From a checkpoint of a small masked spectrogram model.
Model: log mel input, encoder norm layernorm, encoder activation gelu, encoder patch size [8, 8], encoder layers 6, encoder width 320.
Training: soap at rate 0.0021, 37300 steps, batches of 64.
Rows from block 3 of the encoder, named by matrix and row number. Rows with one number belong to one attention dimension. Each number is 500 + 25 x the weight over its row's rms, rounded and kept within 0 to 999. All counts start at 0. Numbers have three digits each. After the name is the row's rms in percent of the matrix's.
# v: attention query, key and value (stacked) (encoder.blocks.3.attn.qkv.weight, 960x320, the v third), inputs 240-319
# proj: attention output (encoder.blocks.3.attn.proj.weight, 320x320, transposed), outputs 240-319
v.213 085:505510493427428487523491501465512542504471492485465461513494494495491499501501447493498503449510518500512526551441540529495463505543507503481503496499495466501501507505492525503537520526500492520498497504452505497513509502503493490475499513
proj.213 091:524506552528539504485469495500513500495532497500493536495482505491500479506492503505526485563497496530518493431499528500494515503528505456499494505517471467494490494485501444496490496518496490500485537496506486480463500506499519519537493496
v.214 096:495525491484508501503539506504461516503504490508506503494520472500537492501517516489456506500431503535499504519521488506522500501408500500504514499497492484498500500568467518505470502501525500545502511450423500557499525498508500504454526505
proj.214 107:502461509501525508451470500475496489503509518504451491499496474499494503511496493500530535504503495499508480500499552472500504503586501490475505513500486498511498494500502506472596542453500523436502526508500518441505527441496482502496507493
v.215 101:509450492491528500441511500456499565507515499513508513493500495458500532491488475500450501501506499500498497504508486498500499501501500499479499522461507498496511514516502501484482570492501553500508500510511386504506423480451498494498510482
proj.215 109:518508500498503530510492489504503447488538499497505467509504512556590500442529556511475536510459484498498519516528504472475500496501493494533499530563501487528495503502512542511501470473498494510480496499486562501469521493512480498481550540
v.216 091:504506505517495449508503510495500500500505560504530500559500498521568499492516495515467502551501458500493503507518504498526448469503496488499504501496499472500524525504500424578534506502495489525501488500501501502493490497546498497540500499
proj.216 091:499571494495493487491502468580509503520533404494502507466467500549465493560502522517532540548516499475509439501487465500503508529506500485500495500479490500496466489477527514482474498448506498553500502499535501506495489500462506420481502476
v.217 145:494481546495529510583537498495501443491495501528518443514518474510522497499506482502526489499534489500500500453495537524499517514549545517484528492500508500500498436511550503500481461468496533431502529500501499503488507499558500498500512508
proj.217 152:499516516503507489386498498523486502500470507468489478506491516500479490505507521500498499408485500508511500503536497496505472470432501501500513494520538507486500545482500466499499493549518477436484502535493497505498514500509497545517497508
v.218 130:500528501489415500543494497496522505486488491495527499523462492523476489503477486470495504511493549491492496500516492502499492492500499493514494512452503508503545565503473469509511500542500502493531506525475506488536500472531491450500499503
proj.218 147:500518530518590479501505499499514501525510480519495501499496571505493510499523493510482502495502459500470500497500502500531486494492483500511529510536586494503450437502500557500492498500474493503495498472521490549445505522496500536493474511
v.219 103:494474502498522530463515462498505434495513500509480537427503512419509488513463506501493514494500502503507499562539498546504501468501491500500497503486504551453493509460492522486457426529489473519540511506465458508502513499492492544508504494
proj.219 101:523494491503547469498500534481478559463479535498531430511479502509500498496515494476498504496504532443490510513482485475499492499494503499488498484489483479543494505525499481536501516486518534498510493559519539491491538479497465497506487509
v.220 088:500501495495543569518472482501585496495509504474463460461513500554497460493492456512469500456523497481500517499536503481374526529485507489479497507512501497500500491478487491470526500512502417500462500463473475562507521498492500499502497500
proj.220 086:545509504538498497498544493494497493500505503504521504520484547482514498504505527492527496520470511524513505547475508566545497451495434529498500494505504501500482507500469532500503506500500512506496500477501473484497500455509498513498497516
v.221 099:534421524504537499590488454500487485505496494477500413515485481510499492495504500501523512507494561510500527524476492531499499463481500495479491491469502488494495502485496506493475473499533502498491495442505498475455485480494494496490503503
proj.221 103:505558504496468493475502485450484498463492500520500537507509534499500495522504482500524516454501507503452492499475482495500507496495542478481572498521522494505590455500446477500497493590499490497504497508505500466510497517499496536484470500
v.222 095:586479509451532510506533501500496508520497499541508501500510502468501505500485500498488482509471500505529501512500509509505498492498496490500451503467507501513474505502482558500512500510467499500505477455514512548510494499488455502496516496
proj.222 088:471512429487471529503497509486489513497510497500499504499503516500535498497464519490525547531545512502442501509488452502495465541425479502489498500478500500499540408499508499503482507493526498525495499602500482500499506501509502466489509504
v.223 141:488531488502500433486508503503503481499421512509474473483488487481500517444497514514500461498410499488510500484500501476515523500510489513501500529500499505494566517508520532486431535500499487498509497469511459540506499500467497500441487501
proj.223 144:498368471462469509500492548499493539504560501545522498502502539499549509527525488494518502512521501489495498461500484500468517500495504441492501494524496493467534491483493434489500468500486548469506505498500501497502494507506502520545504501
v.224 124:362498498499478501504501485492505505483521533456520494500488486513482502497510482524495507516537465503504502525497523504510504499454452496458499497498484495501476478470520456514525490500475500547503461500502527498511522515539491499503500537
proj.224 121:480606555500483524495503488519513496518502426512485492505520524500483518474473511483502479465500495505494499500521502515500500523487492515504459496502480537511475501499491500487542489507532504507460477499496499500504499488499490479495494507
v.225 076:544516527492502497502495444485500532491499498498498514490400522495467494503530507487499512501465489503482477536500504499477454491493499533509498479431528495500501484524500507505495501539500463506438504516554531492533496489486489542458519500
proj.225 089:497495473494476522506500485485529499489533506485472490509502487452496567502500542497479513503496506500494497527503470490511500499483500484505495520511477515476504498501528551501500507482490519472501494557467500483486500499494514497508500493
v.226 090:504503502537496491502507521502499497497515516507552500507540565505578504493497521496443498499500487503490502500500501470610473509423563489500477442496430480493518523545488458523506534494493468482512497501592504500473461503513493487482519500
proj.226 091:513528430489458491498501538500455503519497502541529500440479502502462500500484509557538500597509518485500501522554503501495496532500500480501500495508520524505475542458509533490505502500496527514426480504484514497530501505498503500482500496
v.227 098:539500484515532488493483503542490498502503502499501504478541549501503464491500491499500534499497518497500501453493497512572479513503500533500501500521485486535501513526501568499488473492502491499510528489504510445491500519467570510500498500
proj.227 104:509467499497517573507488502453498473497496495503498489501497476472525500490498502482495475485493503487514486577503490500473550489504493487502504490504500502458449514500496501500512500500478531544486500492470494503507553455511489496492509468
v.228 080:501500493497495510456502584496490547503466494491496503502508500506502495500495501482487487505491499514512498499501501500612553502476501457513493505506499477488500486505475516527500453493482519520512501500507495572484439525457530498500493563
proj.228 079:507547481514500471526504500564501493572503501542488507566493470489496518489500531503490520499524502478477477566476498501500489494517535530503488496446522500516505488481511500462518501512498503474502447496502538500495540439498501484467490479
v.229 136:545498499502501499518482564504477479501483500459471446444479528479502509475482503492528503500489534477504565492498499528489528482549568505500498503546518503504541526500471486480529500502498500451499500499483494469488507520489496500513500470
proj.229 151:525489524507502503494500400484509502501498500546505492541509506470502464510508515521454499503497503500489492498500445502480500501501491501508560499510556490506540501531501507462417477548513500548539524507484451500496515498486491592506479489
v.230 114:500583516501500511522499562512503501500499525495500560504494496534500479483500506488478541493494504525490484516516476525483498498503513499493465512485494500496398484455496505512501511514531530514480491498521512498434499512500500520494500491
proj.230 127:503499499499542474454500527428499434500527463492500482540504521491500546493487560491501497509552488491513500519552537491558504500478496501553525465465505551500528523511530503532561499510500507488499478500537514506480502491490493498498500496
v.231 084:501513463500510505508481496498504563500460497484563464483456491501491500499500481503488500509528469480500487525484502479500543500509532500495495502516510500524476521494510521502505424500500536482485498477518482503491502513467502504477591507
proj.231 089:500488495492482494494453495509499422564580489490455501499511498490527497509494547488480527521449477510518490495504504498471504497500500552503494498508493505498495510512496502512492511472529500567521498504500532512494500499520489497528431480
v.232 105:506500409516496500480500468500508505501463534572499445493507500509474501500482489501487501500505507482501498500495516499486515499483538506503516498551497483474506486544501569487492501474466505543403498521479503490491494523507526495493469494
proj.232 119:485498504509502492485512503510507451513502499462500501495455482526495484532502456489493467501503473495503499478500526497434457494520490526503501505480487503510481559499501473500496496482511504478578510499508500555486512501502499524501501496
v.233 113:490499502481505498505500507505480502502510477490477499487532500476495493495483569499486499484564505496505517513507507497501515461477538515515508502499500501500519500506514527528500490501525506493496521467463547486492539503511492501498549489
proj.233 122:527498500499518489487453525500467519497492500500492497484487495501486460500509485505466480478416499501482538438499491466492501499520493462502499501499491518568487541498500504501511503439499509485497517560545509479500499497499500491474463498
v.234 100:498495454505531506496523501544497569505555495465500539501504487534500432494519485502500480493481452497558480504505568504497497487500523493496495487466468453521457495454513500505500497527507560538501475471509508496499505449500519501500497489
proj.234 106:495509495451416517526486535494484503467508461486484509442500498500479565507500500504498500500507533495504501502495502526492497498505485507495498558502496498500521501494502499499503514493495470511489474485504501490489500514494482496485537483
v.235 085:526567490501493428502505518538503505509514498513498478505487507500499490500582516497483524492520502579532501496500501537489441516455511497512533563493483490499497502500500480500503500490504508511520494502509495508494482500506500498496499497
proj.235 090:466427515505504501487504483436571479495465462503475474505512439499500550529451506477478450513481499471490501516533501506479505501535504456510428509499534552499487503482500542508511517515528500469450508493515512494499481552505501500474504510
v.236 088:503500507504510523479468510505502499489449513499551444476486478545548484501469482470464500502493441510503434500498508507497500500502488503522489495500487500502507498529496489502500493500453493498500539478472492460464495593494533487490513500
proj.236 083:499499504504509506500496507497508478566500468510481514526506533499442497489496493504500547492531519507469561558507524510487532464500472514500513495506523484496482497502502474533501562509505504551500505475502506515494492479501402459575503504
v.237 105:500524500521481524498500546489501509495480495492489456507491475500503552567497497481500491537482487500462501488442504493437585497517502472504497501486500494487499508500487505500501525479468499493500482501582507525459495503494520480473489501
proj.237 111:491512497499497484536529428522528504500523477564523515516518508495505502450500498501511530504553476529531494477495491515536471503556544495497480491505501496500498500499503459499530500519436520513498473495484508500529537502452491484520504515
v.238 101:494486524502475497510492511478515534487485501537510485519503522526503549542500483507500491495431521474483497504528516550477541522470484507458505493501471537500514498496479501518500489506500501456496468500525539494512472472507493512479467520
proj.238 105:465513500495501500504502506570502502501517473475499492484499486500500500503520456480482475498623457553495501508494474494526417500532500507500472452500529496455481522509500500501513499507492496464512487503492515492502534467500512476499500499
v.239 100:517552480497511494519498479518482521520509501510502502488516451503498534458489500514443512485482468523518507456479499500506548509510502505509499498483500495500502512503456516497491474563506497500501588485500501525533516579499545541508549527
proj.239 105:491491523532500511505508561500484464496471492481496530499477543465491499498510496492589500480544522497496542490528501519505482482531518501498513497504521496496429483485502461484536498506471506476502459480509522509459499464475488457501460516
v.240 115:440476503486499500478473503500500481498501510507473495495550515592477490560499499462467528472558498500500485505469508505484462536501493506469474514493510511515474513477519503486524451487545500503497489501502517480501473500492502507510500499
proj.240 117:498496505505528513521495505514545559497494503512501498524499470428543551458501538502530498488508500492501517544521465507474512501439503493582460511517500502490526467500474456562496480515486489504497530503480501479504486493510494504519491507
v.241 097:508490511527510495593503498496512504463528498484553509500490478516509514542480486501463528493489493500498515510494498500463492507412515501513490509452499501514496520509586500504501527505483477496503513510534535484451498495500494531507492501
proj.241 102:499506482497526509437469566516504501539494501501501504508500520504497500530479495490516483514541512498514495498481437497507503507497482479490505499512512500520493518475420472540555494520497477514566498553526500556498484513490510456513487500
v.242 081:498489503504536478514523483498466454485500512501464599502475514455497476527506500498500497503515500518488497397508517536499496485491476498500423491501489529487493505501462488506519500526510550500500503519499500490501501500494531481558494465
proj.242 082:468508513500503535470500500502525519493491555496483501464503448485493497484537505470521484463494510498532506502492491500482526544513500493501507490500513500516504500510504503482506500500500499499497490495503504496500503485545506459501474508
v.243 081:507473500522510478500504509508511442503508494485509494430514501501500500496492528495503521499478489487478467500508476497494457465503498565499530499499514526506459497468499501505509526515465490510508508499461492459441511499593431496543469491
proj.243 085:508500435448500550454483503482474547470484500501506497523498496500499512484469481495482502446513519498516499519488491493487495495516500572490500497511500483502549501521510571498501499491481504458512488495524448482492500514461498503492513501
v.244 111:487505493512497493500486497503500498561533496496502499503499494508506489471505480497503515493436485500450514504477510521481500503440514497496456482518496502466466465509498487487496497474525521500481497499535491526505553537498503455555483508
proj.244 124:503503504495500446501538495497511490469526487499496493500525514512445471490495502493474408513521497525540503445524483511499525483543498566508593493503489523504511500468491497539526499507480491500498501485505500498500498487511499497493498494
v.245 087:490485499500483501556500504462495507522481491502500455523499486502541498495500522546500527493448473476488437498500497477512528492500503509507500467497537500508441503534491536521498447501499528525492500501484454501503515492493522478500598482
proj.245 088:509517509491544501468424502500503437526500489503496498499506491534498428500454459478538462504518503498532527461496504514497482484492504494526546503453448519487553489492483500504495498501473498480500496518476499511498518508500525497527428511
v.246 101:544499504530493490492497504499541486512483484531503502453492508527473494473511509501565495493466493487510494452500491518488478503469500462500487503517514507492544482524470500451498495499540495484554567532454505498499510505539504466500529499
proj.246 104:499480465500500505497499432453459501524483499461489441535519500432520525494475490504507493483460506493536502530540497444465508511539500502560503511491537497477486500509498508503484499500496500490482502490494506505495511500475469616499504498
v.247 110:454505577497483500480513501522511493512502499495500501498515500501500500520525508502495498508499497498499500499512518547499495515523504499499504515508498485511483516518490500504513491500501472493489488525520500530472465496501499497495491460
proj.247 112:502552439510500499499529504487512514500496493499533499499494501545412509500491523514522554529516499568511519495527503499501528508493503521513483459452504506472497518498511500493500486500491515531521470511522494487498535504467499501505509536
v.248 082:521497464496533456496520501494489505501487481486500508500503504500508459502498511510500519471491502490486484500500520498503490469484514499501502484507498526499499500477501501500489524511502466529494514476493501501500504524499481461520507477
proj.248 089:501520502500490567488502499509500513454489525524481475523500475500500532553501519484483500496482496516504475510503494506506506500501498514471473503441507494500464522500499493496498498488503497454501456519506491500486513502513505510500491500
v.249 084:519483459500477463507509471612493540501479500499518501504403495499499498483496494501499488515500491534496492478499436511504518501502507504517505500501434490498471488498500490508491492515531505498456500500505505508560513489498500478494483500
proj.249 094:499496514483503501551490490498499492483528473497504514524552499538494452489503458486488486515508499476496531530497506498483480514472529489484499500500571515503532493471486498450499507520470504500506484479492483505499483562484494557493508501
v.250 108:517495506475493521492500533495485535521518493504500499469489497518490500523557503499499500536504542518530499508498453508477483530500431478505502501489508497441418455469502489525464501498505483501498499489581498507498479504434491490461525539
proj.250 107:461513475507481519500517490504493471498512500504479476503527508499501512501489517520512514499552476498498474522500555496551520494507589477502487500468514500525501511525483541546502491500484506549470497497499500490471520509511510500541495445
v.251 091:437503488499478596530497500449505535501513500539529495507500501519518495517491494525500505499528495492494495534510497515482499508500516502530500493498499468483498471482501483502518495505500496500501467537446521452470508529517515466487558500
proj.251 093:493544486495500481476511462500497488504495497448497499496475504510481499492500487500485461503522468504554497505483586499517509504516459508497497497506487500501477497509543517523500538477529482535503484511555521512470498499496501501498470509
v.252 097:481500483497464435501496488493495537526495521495513500484458475527495604514480500445498519501500460513502498500492466498487500503506491498446500493488506508502474502520493476500444520546501499501500500510502501507504499513534498458497499510
proj.252 102:489522542498513518499510510496524458496540441514496561570505514499525487489500497502524494501509518503441500440497509507491498524499499484538448503500524503510503528459548505485562450516500518475518497394517486519576495495482499488501490533
v.253 077:460498547506500530469491476480508506491486520443501500464500497492502475501500502480489499498495502497504522566504486448537459486501493499505456445500503499468408503532477500480502504528504485501491504489507512472495515527509539526520499484
proj.253 079:513495415495500529508505486511488500541516478524479493513500526490510525500495508486493496469491500507509485504501498506504558472494520498486579455495506491498544500551490499492500513484505509537500488498503445486496500426490493500496530511
v.254 081:501519500503510504485500500504489499407489471503506500500492524460541478493485475497484499487499519494469476507487490482536502500500507415500509499463462512475492523496498502502502461502500501496502498473532484494469465494533412494500530500
proj.254 091:489483493491486445472455537498502500515525485534500510474505474510505488500487524491483499504468498499508431566496504506455466511426497541451500561568537492499497484513499492547499486507500503512499500586496500518543515500502514504502449494
v.255 095:500498478525530479514502524501475500497547462499561501500473479439517477500496531500498494502471491501510500503526473501503454499505502500497493484500495502537519503522498572498508494505536562501497498500478579497534507500564493507499504454
proj.255 093:449464448468520486501475547516490512514497500471502517476497496516447500505498507532500499555521504500491508507499497496522472499499501487521502532500500495486478521501499503496496496452511471497505500537564482476504522503494515498507452555
v.256 095:506504500504498496526482527486498498501493468513494509486498540490506511443434499490508501475495555484508498498487514540503496493491525497500562493517516499494514494500549479499490497482490543470493495593505555492502511499554496500494542504
proj.256 087:519506497478507506502520483501457529501493521501504484478499503496497519506495501504470492493505470494507499504528495495461561491484500487491442502497520500501535469495452498499502491524521500466500448485499487504500489500478493505497499501
v.257 110:497501497488543524517510502499524507500418486543499495517513478499501483496500493469500488560514519500483450537487532497493499509468482491497500491528534563487493500505529501479583465495500465528496526500523479500445499504507538519499416501
proj.257 105:419501491489432523518472500474496492501476471460501484496501510530450530480468500545535516504442490496514517501498452495506447509500511524512498516498489466500521513489483543498451503490507498546488499565515495506504469572494495483502534509
v.258 123:480438500496511482498513497481490499469497486500510498472519558505534482499436513480484499492501521493498589506485488506498499487466505482503450446514527499504456523485501502505543529503552544465508476500460506497509510502527490520512500476
proj.258 114:516557493545517500503504497521502495492522453488503503495499490501438503493500556460497513503537500499426449522490448537500510500493530484493486602469414502498490527522475464497490500509500437498497490489474500491488444503480499495534496507
v.259 072:510514497493531467472520500477511499500476489440510503497498463500500487531545502569500484488499496501483513539504470576524485515520516490497504477501503507505511510545479512510546535500492492516530500504513534512500514497520500509489500504
proj.259 068:505509513514493531495500512509479455521529439500572498511429495517497500474514490512515586493502500501510539500511504499492511500475513495480474537496477520546496520495488497500498482454500499484498491487498462520490450509510511473501494499
v.260 080:511480525502458508497480485503496488524498469539542532445492532553479509497489498484473497543509477487495531501490500525505505498498503508592491462500513448500431491500498560513499490498503498489495492486502442502500506515496498507489478504
proj.260 071:504463453498480460527521499470481493471491532494485505547479548502496499477503498500556449491500514482458517491542545477494501527435509505467491527499472509501491507490529515503507514500496503501504514469499575497500518500499496495504486475
v.261 135:495490478500497476516501510477550594500535512514491477517464566474526502522465489507421493493504500517502474493492500481455520499493501485498513498458512566519449470486481421503485537498469540415491489518505500496511501476501504504478516503
proj.261 103:466491520505500481450530527505497444462492457481506495497522469498460499491546506492501492493500486461495503479507501535499506487482500505524474500502500500487561520489507521546490437521472516493456495498503502501532502505481484556530499508
v.262 120:500498500515498516473476497516502481472487482526501494498513519445496522499502518442535490503510501457499500524514501505560500496488506442499505507500487521502482526505499536500516497480478503521552498501516465495509495494489501509514483481
proj.262 099:524547511502494468545490506498492531520498499491489502465495503548500480495484506517502499537531497490499507500484495500503496517543484490520452501499492502491507518499504513498494499527503499543467510460488516532476473535475503516537504498
v.263 087:500452500499513444459502507492475533492487504546506508500541486466505486496505473526499532495519501550476524497466507504533517520467537498500482508530485494500503472501593450502498499502475500490504502474526507501408500461509505501511475503
proj.263 082:556537534512500545465508520501500481500619514470507470499487499502498527514499504460495498500501497479498510531497500475485503510501504499523500474489497486501494500500481549494454505521502536498493493489452505529531511485439499465521488526
v.264 089:497492493476519502438516502534401478499479541496499482512499505500512493448472500500500544496493465485504544478510575482449537498500503510498495523552493463582497527500540505540500499497499513499501481487508474486528500494499496500498458547
proj.264 086:488496503500469492504500505504545512500524500492510589502499533469515498502521500511554465500502464501499493504513453531538509517475512500473499438464511508487425489488500523495500499508529477482513518473470518495500455484501517524482500496
v.265 107:495500526500526511452507509544504496486504509508501512507567497502463487500496500504453500494500508511522507485494502501509447513486499505496499490557475490500499507488576442500512464500475554490478497484461500498509494542497502521500512510
proj.265 099:513502485507484599572495460431504495509476509501505498485520499462488575460443520472498515482508499502476502559498499500509529509467496506522472502468469531519500507506460500500498517511511491505517510466536500491497497504523494495518488523
v.266 088:530452500505433498550547483488478509530448504512535508453469508501506475521498508495500509475483493497501505503444530519484506498460514500497484512474482543493500496499507526499482484511575520506509501506504502498409452467504385471555498499
proj.266 080:496485481499537486430526526488472499510494501501492500552497492481564562484493500541519477570481478469497481501524444498505530503504508496499496458503506503523475500487509497546500489503526489518512495500497514525496571532473486531469408497
v.267 079:504535492498496500489524502490499518488524524551484491499499491502513559522511506477514501414523503494503484500492408527493495527512503497501480555500494503500495534500494497543546512483476500500502479497499497500470534562500502500464524494
proj.267 081:483500506510497499500476504517527530505446501501534501514501499496489489517439496498452521547465519500500501497500590500497501494487531497522477474508485505525512511500518500433486497501498517508475534500515500477517511504523485501480497506
v.268 091:531449501500513477500495488482502502445500516480501512529447566495500500501501488488500498456514510508528519483503488468500531531543499518494500507496438498490508468502500466506501486439504510465501501480515493498500477476517448476514528496
proj.268 075:502492499499496485493572496517532504555519502514467499560557500496508517535495518468504500523470446503508500508517505521461544490513511499508499516493535475491494488501514506520481440505506502518500475459495499500486514500442526500513440506
v.269 098:496537498517477525501500502482511500519501501489455447499425495515501519456471497502484493509512503503516504499514510483495536513498494483500566506502513518495552494509504480483501468503502520505443497505503504488476482503489510488524494510
proj.269 099:458495516469512499546502503489512497522502505537519514465537504495486491504498488497490519527513486510513523514569506469490482492502521508503502516536495500500509508492494554483500496518511498499520500586493501506510494498500496487501495545
v.270 075:507506491504488479504538501501501529511496503501501518499526498499501456489527489499504495499493492487535445500489503490492499505504499511505519506500520469478511499480445521459485496503506460520497502521454476497501503490448534496491503498
proj.270 066:513518518474520521506487500503508508506511516484506498517469531526491462488473433469531495505498509500546538496489495467500515518505500507506496495517501521497465495511517504511500519502503519496487500510515535514500474454453453490500551436
v.271 110:585493556485496537496521502526466509462540464508515494504500492546556466499532501516532487500507500509449496505499579509540492491477501501516484462499488483498481490491505501502500469515565498489479487501501508485500451491503496500483509517
proj.271 103:529485470506521500501495482490494486532522495472446518500502530487496501507504510467502514528489526500499478519500424460439502534501503496495513565501503499478500499496518463523454527501463499494500503499445480506491507500497508503495491484
v.272 090:502496501414497398496502439528500517503500523499505493500496468458535494501500519494451470502500501524510483503504515493508481466500508474487491500457561506465519492522507498493501498473373477505473487500533506489529505490459507512490510508
proj.272 090:500505456520500513503511508437510513507568508500495484519500500515477458499502439513475556522505544498499492494429505519457505526490505499491517513509495505473513516476449478497500506504498502531509498402505500490507500499475502530487484508
v.273 083:536489495546511513502463503530459500489507545599467562500523504559504500478500449543461506489501502492494540582511554496460504500550505503500518433517499509488497449502491484528495501514500511467496489471493505508500508471490503546468468532
proj.273 077:500500565501502500500497500469499496499503498488535486590496487504504505524510500496531480495500498483502466458517502500495509500480506453480495515508525485504508497533536557492500506504508521500478481506497538490488503507518523473500556496
v.274 103:383491457543492528488501519489491500462495500485470503484507499497473512497511464485498502528564513539544491465501493528500525513467512530513499522555496484500506485501574429428490496486505519500466505531477478500533532480503474490500495506
proj.274 085:554513496465497499473460520504494500500438498491529505390474511501479474504499512546500497472515504463501484506495485499521490506534462503494466492498507513496543502465492616510508508466499493528503486490534504454503475502528498508536473492
v.275 103:501425500492498479577506520495499496461515500475446467465507506552498532542519486498495500524529518561495496500499508500501590466483586504503483526442506553514500523500464482482502502503507472505498530500526497510495521502517503501504506528
proj.275 099:506480491512458500500495506485500531539500510498523485529468535466494472441508526503486505499504486472509512431498536499494405507498460544515500500510515506456509451537520502511472502500470499498502512523500496496546499496494482497465500499
v.276 126:507541498493481495513502501515494479488509500499518499500474522497512493484455500503533510531490518495506512508500500500537500509516507501550563486564496507463536481499503503452486468539531496473479502528482521481521472467501509519461499507
proj.276 112:470478551500498496536502500478501539500503512499500513500501505499503479520511495484516525512473541497468503528503489493510483500505555430472509481446499499501528510500494502523468499572505482500509497485597501496468501500465513535503490498
v.277 091:499479493508532505501499468507490503499552501498510496509520501509470526498533484520530477513506446503500521472486507475500486526573442518506493500493494499497494500450510514500498505543475500524534527465510499532472494519500535499521507502
proj.277 080:503489461536495525503504532497540499500508486480500492511499470500525516555500496552494524500491543501490454491500516545508497505544607518499481492497504484507502499638464503504499545468475503528481496501452551501508530496496541501500436495
v.278 094:498483487500552533454503497510484500521502503490473511511487515485499479511475496525516524510499522500492512522493501559505398498556500458500501497521501506469504518485429532521545520441474508540498502495498476508501445519442499524486494458
proj.278 085:475527476508428498525494507518497501532510500564522498507500497495439494463499488498498452500504503515500518448502481509501565542499500511520499497459496509527503510518580516518500494500465498496534501502513468500500512531509525504500502521
v.279 099:543535517507490540491472496535478467424501522492459500500521500494455509532494506487506504510502488522586500540474573492532478483497558508479509538553454495480498503499507500500535455445514502523500523500508469493510491499499498501503499489
proj.279 095:494471471484498496523484497401496522499523501502518502474493512494509496489504500552510497554524498506498505423538497500504502498493482493485504443494522516496492493504523526533488522537455448509501488526466535516487495522505501478501501536
v.280 087:506500511533556491485490471514501505459486497499500482491486462525502496539484500511529500506501445499504494500500560486540447493493493478500510503511521487482514542512501500548497453443500499533499491499598484500497505440500500487492515498
proj.280 075:495492472499481526453502537487499473505577500500455518482498505503500449499505531497473488524495502506502504504447506498420508500514532436499503580513504501513494474474468493498487536501499493500495498501447505451523499528474454518447494493
v.281 107:471493509500492497473503481500499507505510500508557510523588529492500578499463553458496502471556549493488490490510479504500489500445501480501434505499501530501502509499517492521543521488440498570502497433496469509495500495515437521505490500
proj.281 097:495500500501500498512504507478491501495503507494490506491476482466491520473494539565513503483501472495487544504536500497539495500513488556489514520507515490494497508468508523508486536478535496460502520570502479506539484493498499492528503501
v.282 097:498491484432540491521497466501512500496501474496510502497456581496496470483496557495438495497497495499511477506462468506481529500488469498489493508489511497468508517496515468499502528455489543462501499514546500486493508551510412483472490513
proj.282 084:425482500506495517500493540521495470538463456500500485501530466499484507508486508519510484503490540457464451494512493506486500477464453500497523520511509536511504523495499495506505500498510471503501492468510492508517520507486500545527498494
v.283 087:481509494500465494494500496466499508499503537506525556485571500485491537497559503490505500498537524437499505546467513500507515501506537499520478497487497499497508562501500523455485542484513492539500519481445528505499509464482508544502541500
proj.283 086:522486523557487500490499532554465500446496484494503498439464515508497498497532491503476488507504539471502499479543496495510514511497468480490497502508551493492496501496501490521512510495509514447530476526500457463503519490503494488481504498
v.284 071:499496500514518461470501544510484513537505500500539503501478470507481493530493489498486502518499500502521492526512484538521449522487452499496479451499433517470495461472519488470483532453499466499469496501490467513495458543496527505498482473
proj.284 082:456538536487515538520501491476522442472516500502544503499494534498496502498493501501525488499473472475491519501496509483469480488520504508500484534512500532515500525516499520527484492556512527534445484501484457501528524582487466520488499502
v.285 087:505500472497504541444500502475508505450502502517487498477418534506469531513480461495502531491451553500500472513500489502493514522445508494506500503498534506466520501480500502488451547490492492501492510556505496500502512496500490496491508564
proj.285 087:490517512500403542533508501527454487525495511474507489447499500512500500500521505504491496522504425508501501515541531501505523467512513478489492484511491502507524491487498486504507490503506497495501510508504489505502514496494502510533497482
v.286 100:505499503501484578489508508500501500502501538499498468510500482512516500483495480517546500537495497501499526518501505501530494457499528523469447504497432499504504470508505556490505504497502505510478497482515500505494469495512496477512489563
proj.286 083:497504497495493496515460501462503497483514495501499564491503515451519513531500496503501499500504509501521513501514462512517504558524487501528503496495534481497543494515508508504501490484488500503487482491458500517508496504538497498523493461
v.287 079:542507473499494500518515503512475505509544500506538533500521577484526500474477534562504503500495556504506499507469521502523452486498501500530536453467473480457521521483505499502500500512484499488503500500513496501464481503493451504459491531
proj.287 076:505496584423499498515500554499483510465509496501489476510499458493497534500497500428506500503502507453505498483555498529498519556511524472507499501500499495500500525500439498502501510449500489501452511498557479494485529531502517511502556423
v.288 111:501502510489513485522504508505522498490506494504538470500469488476521486501550500525496496512497482553491466500503500514504491508504496469465588503452500509441502522511499518488502495495499424521503500498503498552528507495500576483499497516
proj.288 093:486474496521504459494500490505500526490492512500509450442494479535501467501521497537529507507480491532499502467505574491505499466502483530501510495490493488500488468501500501499505495499500460454502504535522540486500466511544473520483458545
v.289 091:430471484500500498500525512541516479505517482544502459482533517501483505500495533503505494467479484459504497501449483518501518499509512447498500500531507510548503501499500425499499498500523508499499499502417475516508538546514497498579472478
proj.289 088:499500513500498505498543489504514509528499503483501504504512437499501498497504493500502498493497500501539493510489504500490506514458501530512499500469551497491506488454495509471505502504488498507500500500488506499500499497496505497491502494
v.290 103:465473530498469502511463505501496500473498481491494476459501500457552539512501538503504498465490495499507498474493549501529494495476489487481488465501487500480496503501549500536495382492506496415496500554518491501522486491500503498520558565
proj.290 086:562563490484483470512546525511502483500582546559535525471498487500486495471501485500457548500508485497499499495501504501464500467497548488527483597492459524505547518491472458493464546487522513527497492478462463498494497488498489557574497516
v.291 091:483492502479491426486473500478554514510500502502487498511470479450480503540505499491519482496484518496498534501505507494526497474501479498501493481502521499500494432503505433499491464525466501498477440525533502494467504500500499480500522477
proj.291 080:493548505539546500460507500491515454476505513491505470500500502503510468468504474477490506496499500508487451512493502490468502505520513516523520505515518516550470504501447560463497523491527502495500518452470475526493510494499523505506455506
v.292 120:490487480561504492501517506442525520583485508498528502490500494539499498495489473508538495501500510517510529447500458465431527539492501505527465498504499500504548478502519513456494510501502505505498487489445513506489533494497469492525477544
proj.292 109:531501517492506492499523548514496480441443499501530499510499492458513499498513509510504528480505505496500538597497501500512501500476486500499499501496524498528466500531469504500505464517523512421501486505494546495503498491495492499490495483